A small spectrogram enhancement model, trained from scratch: 9.8 epochs.
Rows from block 8 of a small spectrogram enhancement model, named by matrix and row number. Each number is 50 + 12 x the weight over its row's rms, rounded and kept within 0 to 99. All counts start at 0.
After each channel's rows are labels from the 100 clips, of 14976, where the channel reaches its highest value: "responds to" is what is common among them. Only what is clearly more common there than usual is listed. The data: simulated modem signals in the audio band.
# convs1: first pointwise conv (model.decb.0.0.convs.1.weight, 192x384x1x1), inputs 256-383

convs1.87:45 37 47 50 72 45 44 66 42 73 50 41 37 77 48 30 43 31 57 58 72 44 35 39 49 37 61 56 23 54 52 25 22 51 49 43 34 47 50 60 40 42 46 37 40 79 50 37 45 48 63 54 51 55 54 40 76 65 49 62 48 67 65 53 51 36 43 55 52 25 38 56 57 41 43 32 51 48 53 23 71 40 50 35 49 48 52 47 64 55 29 53 46 40 29 48 50 32 52 64 39 38 48 59 42 50 47 58 66 68 57 48 49 63 51 44 54 32 52 52 63 50 55 63 43 54 43 73
responds to: burst; frequency hopping

convs1.113:54 60 64 37 51 41 57 34 49 43 70 49 49 63 46 69 40 57 58 46 41 42 53 44 71 58 62 52 57 66 50 43 43 67 53 55 68 52 49 50 58 48 40 45 68 44 55 47 46 51 66 50 59 46 50 78 34 65 61 55 57 40 49 55 52 36 62 61 44 61 56 45 32 56 44 53 43 52 52 57 48 84 88 38 39 57 63 58 43 59 51 55 51 65 46 36 56 37 42 23 47 55 18 39 46 47 47 39 47 57 33 56 48 55 53 44 42 37 47 47 23 41 53 69 34 43 48 31
responds to: burst; chirp spread spectrum

convs1.37:43 39 55 43 52 64 50 61 48 31 50 42 46 31 43 47 52 53 53 55 64 48 37 55 40 50 44 31 65 44 52 36 45 55 44 50 47 61 42 23 63 53 35 51 76 44 49 51 49 51 40 55 58 52 52 31 50 37 59 62 48 37 41 54 45 49 61 47 48 50 41 56 42 34 58 27 46 48 53 51 37 56 57 55 55 58 52 45 37 49 42 57 46 36 70 29 45 55 69 51 43 39 34 48 52 58 55 58 42 60 35 48 58 51 47 59 50 76 46 41 38 40 36 58 42 62 64 35
responds to: 800 baud; OFDM

convs1.169:43 57 50 55 75 59 55 46 53 53 69 17 40 84 70 49 60 57 50 46 26 58 59 53 41 30 54 62 41 40 50 71 57 67 52 60 52 59 50 62 27 39 56 59 54 46 25 65 35 47 44 70 55 40 44 78 49 37 49 45 50 54 50 59 55 56 50 58 48 47 58 47 63 35 46 58 52 38 48 54 53 61 58 57 43 46 54 61 55 37 58 42 40 75 38 50 47 51 79 68 52 51 31 47 45 56 29 56 39 64 51 28 37 47 58 35 54 35 54 46 40 29 59 53 39 48 48 65
responds to: FM speech

convs1.8:48 58 50 44 40 22 64 64 44 37 30 60 54 48 54 41 59 48 32 48 56 34 40 55 42 60 37 46 58 41 54 61 52 58 45 43 44 53 69 44 64 66 47 56 35 50 47 51 65 46 48 39 61 62 51 53 46 58 40 42 69 37 55 41 54 44 48 39 59 44 47 45 49 52 57 45 34 43 54 52 60 45 34 54 41 47 46 23 61 57 46 45 55 57 51 52 38 60 43 75 34 43 43 49 56 61 65 52 49 57 47 27 32 49 59 47 52 39 43 51 46 57 43 50 45 40 55 32
responds to: carrier: 3.5 to 4.5 kHz

convs1.160:52 53 40 50 57 56 61 59 60 30 49 61 54 62 68 19 55 51 47 50 45 47 46 43 33 39 30 59 58 38 51 54 53 57 49 46 40 52 50 62 58 60 51 58 63 28 39 56 52 44 33 40 59 37 61 36 63 40 50 50 54 57 64 44 60 57 49 44 68 63 70 47 40 37 54 38 51 62 55 66 62 56 49 48 56 46 49 42 47 56 55 45 47 53 33 66 54 61 27 62 52 48 69 52 45 60 39 46 72 49 39 50 46 43 59 51 54 57 43 41 26 48 58 52 54 50 51 59
responds to: strong noise; carrier: 1.5 to 2.5 kHz

convs1.95:51 45 60 38 43 55 54 51 61 52 42 63 57 75 24 48 35 37 54 62 75 50 46 47 42 65 65 59 44 35 64 41 56 55 51 44 57 51 59 53 58 48 51 52 31 69 40 47 66 50 64 30 47 52 65 72 41 44 51 43 55 42 52 51 45 44 58 45 32 44 33 66 47 48 47 47 34 74 50 28 52 58 39 52 59 59 47 49 48 72 48 31 51 52 45 56 59 26 43 66 62 71 52 57 35 36 47 61 57 39 47 43 62 48 69 51 47 76 35 52 39 41 56 43 70 55 40 45
responds to: strong noise; carrier: 4.5 to 5.5 kHz

convs1.119:62 48 48 49 63 54 31 49 64 36 56 47 53 35 35 37 48 51 63 51 59 66 60 33 49 53 61 61 28 37 44 44 49 64 59 58 43 48 42 55 50 49 35 60 47 76 55 52 13 28 41 48 43 58 62 46 52 28 42 46 52 42 51 45 61 38 57 60 40 50 57 56 51 50 52 43 52 67 37 54 69 51 58 36 64 48 52 67 54 40 70 45 49 25 47 51 48 48 47 53 59 46 41 51 59 41 17 59 47 58 59 59 66 63 47 33 48 51 59 43 41 48 56 60 61 67 64 41
responds to: carrier: 1.5 to 2.5 kHz; frequency hopping

convs1.49:48 48 62 54 78 50 50 42 49 42 43 60 46 55 49 38 41 52 53 46 57 44 40 57 47 07 54 56 36 47 58 55 44 47 50 45 47 62 53 64 55 44 58 44 52 42 50 48 53 56 50 49 48 52 57 54 39 41 56 56 57 44 46 57 48 35 63 45 50 52 86 59 58 32 53 64 46 40 52 50 61 69 51 58 46 46 44 43 54 54 53 42 52 45 46 40 60 36 44 43 45 60 48 48 34 49 38 52 35 59 63 46 43 45 54 54 54 19 50 46 52 47 45 53 28 48 55 65
responds to: fading

convs1.96:52 49 60 24 58 49 51 58 47 37 43 65 53 52 29 53 42 25 50 52 46 30 47 64 58 68 45 23 52 64 62 53 57 58 54 68 46 49 41 32 45 77 49 53 30 49 50 48 48 57 74 47 54 49 52 67 24 49 50 55 41 55 50 53 60 60 54 54 39 57 40 50 66 54 30 66 49 38 58 37 29 54 40 54 25 65 53 51 63 66 61 43 53 33 48 37 68 41 63 38 53 57 50 46 29 53 65 51 44 58 66 63 37 52 47 63 57 38 48 66 30 54 55 52 45 42 60 45
responds to: 800 baud; frequency hopping

convs1.65:64 62 44 44 36 53 49 31 52 52 61 47 45 52 49 74 62 54 53 56 50 56 68 46 67 48 46 36 63 60 50 42 58 52 44 52 46 50 44 47 44 64 40 47 48 27 55 40 51 53 47 41 43 43 33 56 48 75 53 54 45 64 65 43 57 67 54 67 40 46 48 40 50 56 45 47 56 61 49 51 21 52 59 51 55 51 51 39 42 46 73 58 58 54 52 62 53 36 45 33 55 55 48 50 44 46 38 41 57 45 50 54 55 42 37 62 50 62 64 47 58 54 55 56 46 55 36 75
responds to: strong noise; carrier: 2.5 to 3.5 kHz

convs1.135:44 53 56 58 51 54 36 52 55 46 46 45 53 27 40 62 40 46 58 54 76 50 54 59 43 55 37 28 68 38 40 48 44 47 51 54 50 40 54 23 65 39 60 62 54 45 64 60 42 34 56 41 48 87 53 37 54 54 52 29 45 47 64 72 29 35 60 55 44 37 41 65 55 50 49 40 43 56 50 52 50 57 32 55 47 41 51 70 74 58 54 54 68 41 71 36 32 67 62 67 51 55 59 52 54 62 50 58 50 63 48 45 52 59 70 46 52 39 48 59 37 59 55 40 60 43 41 50
responds to: fading; carrier: 2.5 to 3.5 kHz

convs1.154:56 33 36 55 30 60 62 56 67 58 45 41 43 48 58 36 51 51 55 71 64 55 57 48 47 52 58 60 34 41 46 31 42 37 55 41 58 33 56 38 84 47 41 54 31 77 56 56 53 46 42 52 55 42 67 44 66 42 32 47 40 55 57 38 47 31 54 52 73 52 46 46 62 73 44 35 63 59 52 48 70 58 40 52 63 51 43 46 38 49 48 32 31 50 58 62 63 47 23 39 57 40 96 63 45 70 48 64 52 41 69 81 59 52 55 54 54 61 41 50 51 68 60 52 61 59 53 45
responds to: carrier: 1.5 to 2.5 kHz; burst

convs1.109:54 41 49 64 42 59 52 38 45 44 53 41 67 52 48 56 52 37 46 47 62 52 61 40 67 65 62 61 48 45 46 42 47 61 36 47 60 35 39 51 41 44 39 62 38 51 61 64 56 47 56 60 45 51 41 61 27 58 51 51 57 40 70 20 52 53 41 51 46 44 21 52 55 43 49 64 51 39 44 45 44 31 63 57 46 62 67 49 54 47 59 41 42 28 50 61 52 37 50 38 62 47 43 46 56 43 51 65 50 44 70 49 56 44 25 61 43 64 50 49 51 48 57 52 42 43 33 37
responds to: carrier: 4.5 to 5.5 kHz

convs1.25:60 39 37 50 46 47 41 61 57 46 48 34 38 52 32 48 47 61 55 49 39 46 42 48 36 72 49 37 59 40 60 37 49 52 42 61 66 62 39 47 50 44 42 54 51 79 65 52 22 63 46 60 54 51 56 55 41 33 48 60 36 52 46 59 37 56 55 61 64 41 51 57 46 42 45 45 54 48 33 54 44 42 49 40 53 58 44 56 54 49 46 49 54 34 48 32 44 64 83 62 66 42 40 38 50 61 35 47 34 62 33 44 53 59 21 44 46 49 67 50 32 46 37 68 40 59 44 28
responds to: burst

convs1.178:43 54 53 53 55 59 48 28 46 00 68 37 48 42 39 51 46 48 50 48 34 53 59 56 52 66 90 64 43 42 43 59 56 44 45 49 11 71 47 45 50 47 54 56 57 55 52 59 56 48 50 44 51 51 45 02 47 58 49 41 55 62 50 58 51 40 50 48 39 35 63 58 31 39 50 59 52 48 48 45 72 69 73 60 45 55 50 71 45 45 63 47 50 65 39 46 46 48 47 53 53 56 26 47 54 43 39 53 53 43 54 40 47 51 48 50 51 60 48 52 12 41 51 43 43 47 42 00
responds to: 800 baud; carrier: 1.5 to 2.5 kHz; OFDM

convs1.98:58 62 46 51 39 63 70 51 64 58 54 37 62 23 45 45 45 64 57 50 53 65 56 50 45 53 45 66 53 39 41 60 40 44 49 70 53 55 54 60 38 60 52 60 46 58 59 52 50 48 16 82 57 42 53 44 68 30 39 57 63 43 37 56 61 37 46 62 65 44 55 27 69 49 44 50 61 52 50 52 57 40 43 42 40 35 48 33 26 43 63 43 38 43 51 55 51 57 69 43 62 38 61 44 47 48 27 41 48 40 30 51 44 53 46 39 56 67 63 27 62 56 31 51 47 56 43 56
responds to: fading; carrier: 2.5 to 3.5 kHz

convs1.115:42 60 49 48 42 26 52 46 38 71 59 57 41 51 43 38 55 60 56 55 50 24 37 39 57 48 53 49 32 69 53 31 45 51 60 44 38 44 62 67 56 54 51 43 42 53 57 43 62 59 63 28 51 58 53 47 44 47 60 56 31 51 46 47 50 43 45 51 39 63 33 57 67 64 58 69 47 57 47 51 48 50 36 44 50 56 41 40 49 49 51 58 65 61 35 51 38 39 27 48 56 63 83 45 45 50 61 61 63 51 60 64 54 59 48 41 37 41 52 53 64 54 49 66 54 38 47 61
responds to: carrier: 1.5 to 2.5 kHz

convs1.188:36 44 44 39 29 58 40 47 44 52 68 48 42 73 54 39 63 44 50 50 50 58 65 46 62 68 60 61 51 39 43 52 58 36 50 56 62 49 57 70 29 50 53 51 37 39 49 51 49 57 49 49 55 41 44 81 40 55 55 57 54 67 61 55 54 42 56 44 54 49 25 50 56 40 49 63 55 49 55 20 52 37 66 62 47 43 52 48 28 45 28 43 45 46 30 64 43 50 57 60 51 47 34 44 54 40 50 54 24 37 50 35 61 34 59 53 47 82 45 50 44 38 50 36 45 37 46 26
responds to: burst

convs1.101:56 52 42 53 58 48 45 47 42 49 56 21 46 32 86 64 62 48 43 67 45 55 59 61 45 49 53 57 61 43 44 61 48 67 61 64 41 28 52 46 62 48 60 38 58 42 40 50 43 34 40 65 60 37 53 49 51 31 45 63 57 44 53 35 56 59 31 35 71 61 53 64 56 48 47 50 49 32 57 61 41 46 49 45 51 52 60 57 48 31 63 58 38 64 63 49 33 45 56 49 40 38 47 48 68 47 53 41 43 29 58 51 50 55 40 52 56 32 45 52 42 64 53 45 40 32 56 70
responds to: fading; carrier: 3.5 to 4.5 kHz

convs1.12:54 61 50 49 62 58 34 65 44 40 51 41 68 38 34 35 57 48 54 40 68 76 64 60 40 45 50 38 52 34 52 43 52 47 46 39 49 65 39 48 46 42 59 46 63 54 34 62 65 51 51 64 48 48 34 52 50 54 43 24 58 45 46 56 56 43 52 46 28 55 43 61 58 56 33 30 51 40 55 32 70 46 52 72 36 51 48 58 23 41 69 42 59 44 48 43 42 47 85 42 54 65 55 65 69 38 30 65 42 64 48 56 52 58 67 52 31 54 46 58 61 70 57 41 61 50 43 51
responds to: carrier: 2.5 to 3.5 kHz; strong noise

convs1.155:53 32 37 58 57 69 52 37 55 47 72 38 51 61 46 34 48 30 29 50 41 57 39 62 49 37 48 43 47 61 51 35 46 50 61 45 37 28 29 67 34 55 49 59 43 55 69 54 47 40 42 50 51 50 53 72 57 53 57 70 54 49 68 63 30 55 42 42 67 58 61 55 73 63 37 67 54 33 55 55 41 62 72 65 53 41 62 46 33 55 52 53 46 52 59 38 65 38 63 40 49 50 50 50 40 55 42 56 25 91 51 58 67 45 48 62 59 29 56 69 52 46 62 55 42 40 45 63
responds to: carrier: 1.5 to 2.5 kHz

convs1.124:67 72 45 49 48 52 45 32 53 56 57 41 46 56 51 55 45 38 41 59 31 74 58 43 50 55 56 59 47 28 61 75 65 43 52 37 58 44 51 42 62 57 58 57 46 42 41 57 58 58 41 46 37 42 42 56 30 44 23 43 40 57 41 48 57 86 53 41 42 48 47 51 44 39 38 49 41 63 42 40 36 63 59 59 53 63 39 45 42 31 50 31 46 56 55 40 43 41 43 51 64 40 67 55 61 52 23 68 54 48 46 40 50 49 66 43 50 51 38 42 29 58 40 50 43 50 50 82
responds to: carrier: 1.5 to 2.5 kHz; burst; strong noise

convs1.136:45 46 42 46 57 50 46 57 59 38 69 75 37 50 63 36 49 59 56 52 43 38 65 32 25 37 51 57 46 55 57 31 34 45 50 63 49 40 47 52 52 43 41 68 71 51 52 33 31 64 36 38 54 46 56 51 72 44 54 66 39 52 59 50 48 54 55 66 71 54 48 26 27 55 45 50 46 66 45 57 65 37 47 40 52 59 45 35 39 50 46 48 52 42 53 49 48 60 55 58 61 37 63 45 49 57 23 49 62 43 43 62 55 57 51 50 47 40 45 45 58 68 41 62 44 52 67 43
responds to: fading; burst

convs1.176:50 57 53 61 38 34 48 45 36 54 53 38 43 18 53 45 47 66 58 56 24 39 56 36 47 60 42 51 47 52 43 64 39 64 49 53 43 48 47 61 47 47 37 30 57 61 64 49 43 38 40 77 44 65 40 23 37 35 62 54 65 43 47 50 47 52 57 61 56 44 76 51 63 43 65 54 54 36 26 58 45 63 57 42 50 46 51 59 29 36 65 66 52 59 56 55 38 56 74 38 41 35 54 30 60 52 40 44 43 45 49 27 55 66 50 40 47 60 49 45 32 39 34 57 38 52 54 41
responds to: strong noise

convs1.50:29 42 66 40 48 55 56 59 51 62 54 52 52 33 46 42 31 53 46 36 46 38 34 62 38 53 43 44 47 57 65 45 51 47 47 46 37 61 59 52 48 44 49 34 54 43 48 49 52 58 53 51 53 45 57 48 40 50 49 52 49 60 43 68 36 37 51 45 42 41 34 36 50 60 46 58 40 47 56 30 57 64 50 50 48 51 47 45 38 62 22 48 46 43 57 38 56 51 72 57 43 52 40 35 50 56 58 48 46 68 46 51 46 52 57 51 40 59 57 40 41 44 42 49 29 55 56 38
responds to: carrier: 3.5 to 4.5 kHz

convs1.177:47 59 61 64 49 38 50 54 38 45 50 48 45 59 48 39 71 59 48 51 45 53 29 53 49 48 50 58 48 43 41 36 55 57 60 37 21 50 46 62 49 60 39 38 40 56 48 59 54 40 66 43 28 45 53 53 44 37 45 51 51 30 43 53 50 43 43 50 40 52 56 37 53 36 59 59 39 58 40 58 56 55 49 50 62 45 47 44 66 28 39 61 45 48 47 52 45 61 44 51 49 49 39 54 59 51 58 55 55 53 68 45 58 55 47 37 57 46 47 63 56 34 49 28 38 58 48 38
responds to: carrier: 2.5 to 3.5 kHz

convs1.145:52 50 63 65 66 37 44 48 45 26 49 65 61 41 36 57 64 56 40 43 60 50 44 57 56 69 50 44 70 44 52 50 57 58 47 41 64 54 38 39 24 36 53 51 37 55 59 53 41 61 60 38 41 61 61 48 48 62 48 43 44 48 25 57 56 66 63 59 28 63 40 64 49 60 59 51 63 44 37 61 47 42 56 44 46 52 44 43 62 64 59 43 56 62 75 39 45 59 47 43 51 68 60 48 48 59 58 56 20 55 43 41 64 53 49 51 50 24 50 60 51 62 58 46 51 48 33 38
responds to: 800 baud

convs1.165:67 41 30 49 48 61 41 63 57 25 56 29 43 30 42 49 52 35 54 61 68 68 67 54 51 51 58 71 63 48 47 32 52 38 44 58 49 51 41 42 63 48 35 53 70 57 58 53 46 43 38 53 45 39 54 42 57 44 49 60 40 48 50 55 38 38 38 47 65 50 48 34 39 48 53 39 75 53 47 59 62 41 63 55 60 34 51 65 20 39 55 59 56 42 45 55 51 60 49 40 65 34 47 72 45 54 27 57 48 48 42 54 64 42 45 54 53 64 66 47 56 47 54 50 77 57 44 12
responds to: frequency hopping

convs1.116:56 58 54 33 61 47 51 56 50 50 47 54 38 40 36 57 50 47 50 50 36 43 44 44 52 42 49 44 52 75 52 54 57 55 43 43 42 59 67 54 52 48 51 48 48 61 46 42 22 51 65 51 42 55 54 43 61 55 56 37 49 44 45 60 52 43 59 61 39 45 91 45 52 48 62 59 55 53 45 46 53 66 43 62 49 53 48 42 65 49 33 45 44 50 54 46 77 51 52 62 43 51 52 51 34 54 58 34 54 49 41 45 36 37 47 42 49 12 45 53 63 54 46 65 58 47 52 53
responds to: frequency hopping

convs1.140:56 45 53 54 49 54 51 60 52 36 25 55 59 31 68 58 60 48 48 55 45 60 50 47 53 53 40 31 62 41 49 47 59 56 54 41 48 39 39 20 55 59 45 45 47 38 44 50 55 44 60 34 60 47 49 47 33 51 51 63 45 46 34 42 61 56 53 34 52 58 41 58 60 49 58 57 48 38 53 61 43 35 34 57 56 53 60 47 83 51 67 53 48 40 81 58 58 72 42 30 51 46 58 52 58 54 58 43 45 54 60 65 44 47 48 54 59 44 46 61 54 47 58 43 50 46 56 44
responds to: 800 baud; OFDM

convs1.163:59 43 34 48 60 47 63 56 62 49 29 58 45 32 39 66 53 36 54 55 60 54 54 57 72 48 52 42 55 66 44 27 45 48 62 24 48 41 46 27 77 58 55 61 36 61 45 58 55 42 59 38 53 52 47 49 59 49 58 58 53 54 42 36 56 41 49 56 36 48 59 69 49 64 47 36 48 57 50 50 45 36 49 59 51 32 58 59 58 66 57 52 60 45 56 51 64 34 34 34 53 68 56 52 43 40 56 54 37 52 58 51 43 46 39 50 48 34 44 74 70 52 71 50 64 54 26 48
responds to: carrier: 2.5 to 3.5 kHz

convs1.32:52 54 56 28 44 55 47 35 55 34 49 45 50 34 69 58 63 36 42 49 54 54 42 64 63 51 71 60 53 45 44 59 52 61 57 15 44 82 58 35 61 40 50 36 57 38 38 42 72 40 49 40 50 40 55 41 41 45 56 39 43 53 45 56 47 40 45 38 48 62 55 57 30 20 29 36 35 61 60 54 60 69 44 40 40 61 39 58 48 49 57 54 55 42 46 62 53 40 41 52 37 50 48 52 59 64 55 48 53 33 54 34 40 37 53 52 35 57 28 53 24 33 57 35 62 27 57 18
responds to: carrier: 4.5 to 5.5 kHz; 800 baud

convs1.58:55 64 58 52 52 56 55 40 59 44 71 38 66 34 53 61 52 63 66 40 50 41 61 37 57 62 52 35 62 58 64 32 49 47 41 64 58 60 58 45 28 41 42 58 57 51 53 50 44 51 53 72 47 62 39 51 43 42 60 57 51 41 56 60 43 56 65 42 58 51 43 50 48 42 39 65 59 37 44 55 29 48 79 50 36 50 44 46 37 37 60 47 47 54 75 48 60 53 79 31 48 33 22 41 46 45 54 60 34 62 29 38 63 51 47 61 34 61 58 38 35 42 28 61 34 51 63 33
responds to: OFDM

convs1.13:34 45 62 53 53 53 56 58 55 52 55 63 50 45 40 28 51 61 39 41 21 40 34 73 58 41 44 39 50 46 61 43 66 43 49 50 42 53 76 51 54 66 65 50 36 35 46 45 58 54 53 26 42 66 66 68 39 41 48 35 54 55 27 63 42 51 60 55 41 45 66 59 68 52 35 74 40 49 62 52 41 59 42 58 48 51 33 52 47 70 34 39 59 66 49 55 61 63 68 63 52 78 57 38 18 44 58 46 34 53 56 49 46 28 54 51 62 50 48 49 54 47 50 40 47 40 38 52
responds to: carrier: 2.5 to 3.5 kHz

convs1.126:44 55 57 45 37 42 48 53 54 46 46 55 53 43 37 76 60 58 47 49 45 52 59 58 55 49 60 57 68 49 43 45 69 60 52 51 56 53 51 51 49 45 57 48 46 51 56 60 47 53 63 42 44 53 52 42 67 42 59 41 44 32 33 43 59 62 51 58 36 65 66 39 24 54 60 45 60 56 44 69 39 43 63 55 51 49 54 39 54 46 56 52 56 70 56 63 47 73 28 39 53 67 41 71 44 63 57 44 56 34 42 54 52 57 57 45 57 57 51 58 58 46 61 46 70 38 44 39
responds to: strong noise

convs1.64:44 44 55 46 48 66 49 60 48 42 66 47 55 42 61 44 55 51 50 52 61 44 61 49 45 40 59 59 35 51 61 30 37 40 40 49 45 47 46 41 54 48 38 47 53 99 49 39 48 56 48 71 55 52 51 41 56 59 49 52 51 45 53 42 48 55 50 43 52 52 32 48 47 44 45 48 58 52 40 38 49 19 48 40 48 47 49 32 54 56 53 48 49 24 48 51 50 43 67 52 41 38 29 45 47 49 48 60 41 39 46 53 44 44 60 65 57 54 45 56 83 50 48 49 44 55 55 23
responds to: frequency hopping; 800 baud

convs1.52:46 56 43 47 56 65 45 61 53 51 52 31 60 53 72 26 35 59 49 33 72 52 36 52 25 51 40 54 49 58 49 38 44 42 40 55 53 57 63 63 48 42 46 48 60 46 47 50 53 57 38 53 54 44 37 59 51 45 45 47 42 38 50 65 27 62 66 57 64 47 43 58 36 45 49 32 54 51 39 40 54 57 45 46 41 46 34 52 34 42 56 54 49 48 25 43 57 40 72 38 60 21 47 43 67 47 40 46 49 78 52 54 45 49 44 43 50 48 61 31 50 54 40 54 32 61 52 73
responds to: carrier: 1.5 to 2.5 kHz

convs1.153:60 58 49 48 48 56 51 61 38 46 36 39 45 41 61 63 64 55 44 48 42 53 41 52 62 51 34 61 74 45 48 46 65 53 64 52 58 41 42 44 71 44 53 49 60 36 45 55 44 47 46 64 44 51 43 50 66 27 49 47 50 50 30 41 66 69 39 48 43 61 65 51 69 35 52 38 58 48 58 66 31 42 36 42 50 44 55 56 44 46 54 47 59 59 64 54 37 75 57 53 55 61 54 57 54 55 54 52 33 52 28 38 52 51 53 42 46 71 49 48 59 42 57 45 58 38 46 44
responds to: carrier: 2.5 to 3.5 kHz

convs1.66:53 51 39 50 34 35 44 38 44 68 39 68 56 45 26 46 44 41 41 68 70 38 44 56 65 60 35 60 47 45 39 57 52 54 72 34 51 60 42 69 40 45 55 43 31 49 68 72 54 36 45 64 45 71 46 36 48 57 57 51 48 47 45 54 58 46 41 49 39 28 43 32 41 53 55 43 51 50 50 42 38 49 54 52 55 62 66 26 40 62 43 54 59 44 38 43 45 48 45 54 43 66 43 69 46 50 60 55 47 30 33 49 55 49 49 48 50 85 45 58 61 53 70 46 53 39 41 63
responds to: burst; carrier: 3.5 to 4.5 kHz

convs1.22:43 40 72 45 53 41 34 59 60 38 58 40 32 40 50 63 43 50 66 46 23 46 48 54 34 62 64 51 63 73 62 61 41 43 50 70 35 34 43 49 67 37 40 39 68 39 65 24 44 50 48 66 51 60 46 41 39 50 46 60 62 43 42 38 46 56 53 50 63 69 59 50 60 57 58 52 55 68 43 54 62 61 60 37 61 40 47 72 46 36 56 56 42 68 52 54 48 62 65 45 51 47 38 49 56 41 66 65 42 69 39 36 52 64 42 64 63 55 61 35 36 31 48 53 37 56 53 23
responds to: carrier: 1.5 to 2.5 kHz; 800 baud; OFDM

convs1.75:51 46 48 47 68 58 54 59 58 60 66 58 48 40 29 48 34 44 63 42 47 31 45 38 46 44 21 61 59 72 53 47 36 49 56 58 43 50 63 72 52 56 36 60 47 53 61 19 37 38 43 63 56 54 46 44 59 31 58 40 44 53 54 38 40 40 44 39 43 41 80 46 46 53 55 37 58 60 67 36 55 50 55 34 52 45 52 46 44 41 28 64 53 57 50 40 64 53 55 56 49 53 52 66 44 43 42 59 54 32 33 53 25 52 30 42 49 06 47 45 70 53 63 57 54 47 28 55
responds to: fading; frequency hopping

convs1.90:64 68 42 64 69 43 65 59 37 63 36 61 37 48 55 43 63 49 55 59 53 67 31 50 57 55 39 48 61 44 35 43 54 72 56 42 39 32 35 48 83 29 51 65 45 62 50 61 56 57 43 47 52 61 46 46 72 26 51 60 37 26 38 28 61 45 50 61 49 50 61 53 24 54 41 31 42 45 52 47 38 58 45 55 49 65 62 48 54 56 29 49 67 41 56 52 50 53 41 29 41 51 43 53 55 44 42 39 44 41 48 69 55 50 29 41 41 49 52 58 79 54 57 58 51 42 50 64
responds to: strong noise

convs1.89:52 52 53 56 62 45 53 50 42 37 45 53 53 60 35 61 50 45 36 43 37 50 57 47 57 42 50 51 50 42 47 74 51 44 54 50 64 51 46 41 55 56 50 45 37 44 45 54 57 53 68 47 52 66 51 51 49 62 38 34 46 64 56 46 54 63 50 50 33 50 51 42 46 55 52 47 42 39 61 48 57 34 46 49 47 53 50 56 60 51 60 51 60 57 65 37 49 60 32 62 45 47 64 63 47 58 58 54 62 48 67 38 46 50 40 43 57 26 54 66 55 55 54 58 57 48 52 66
responds to: strong noise; carrier: 1.5 to 2.5 kHz

convs1.91:42 51 60 51 25 34 40 34 46 61 61 67 62 65 45 60 45 44 58 52 56 39 72 51 67 53 79 51 44 54 49 70 56 61 59 42 33 46 46 74 43 55 65 52 33 51 54 24 44 45 45 52 48 64 65 51 59 73 43 47 66 50 65 47 59 22 52 38 41 46 32 36 55 49 55 57 43 55 61 23 65 64 67 43 53 53 57 38 47 64 37 51 67 46 40 55 39 46 33 55 27 46 45 52 49 55 57 41 57 51 60 33 49 58 56 46 40 72 40 49 33 39 63 65 67 40 50 30
responds to: fading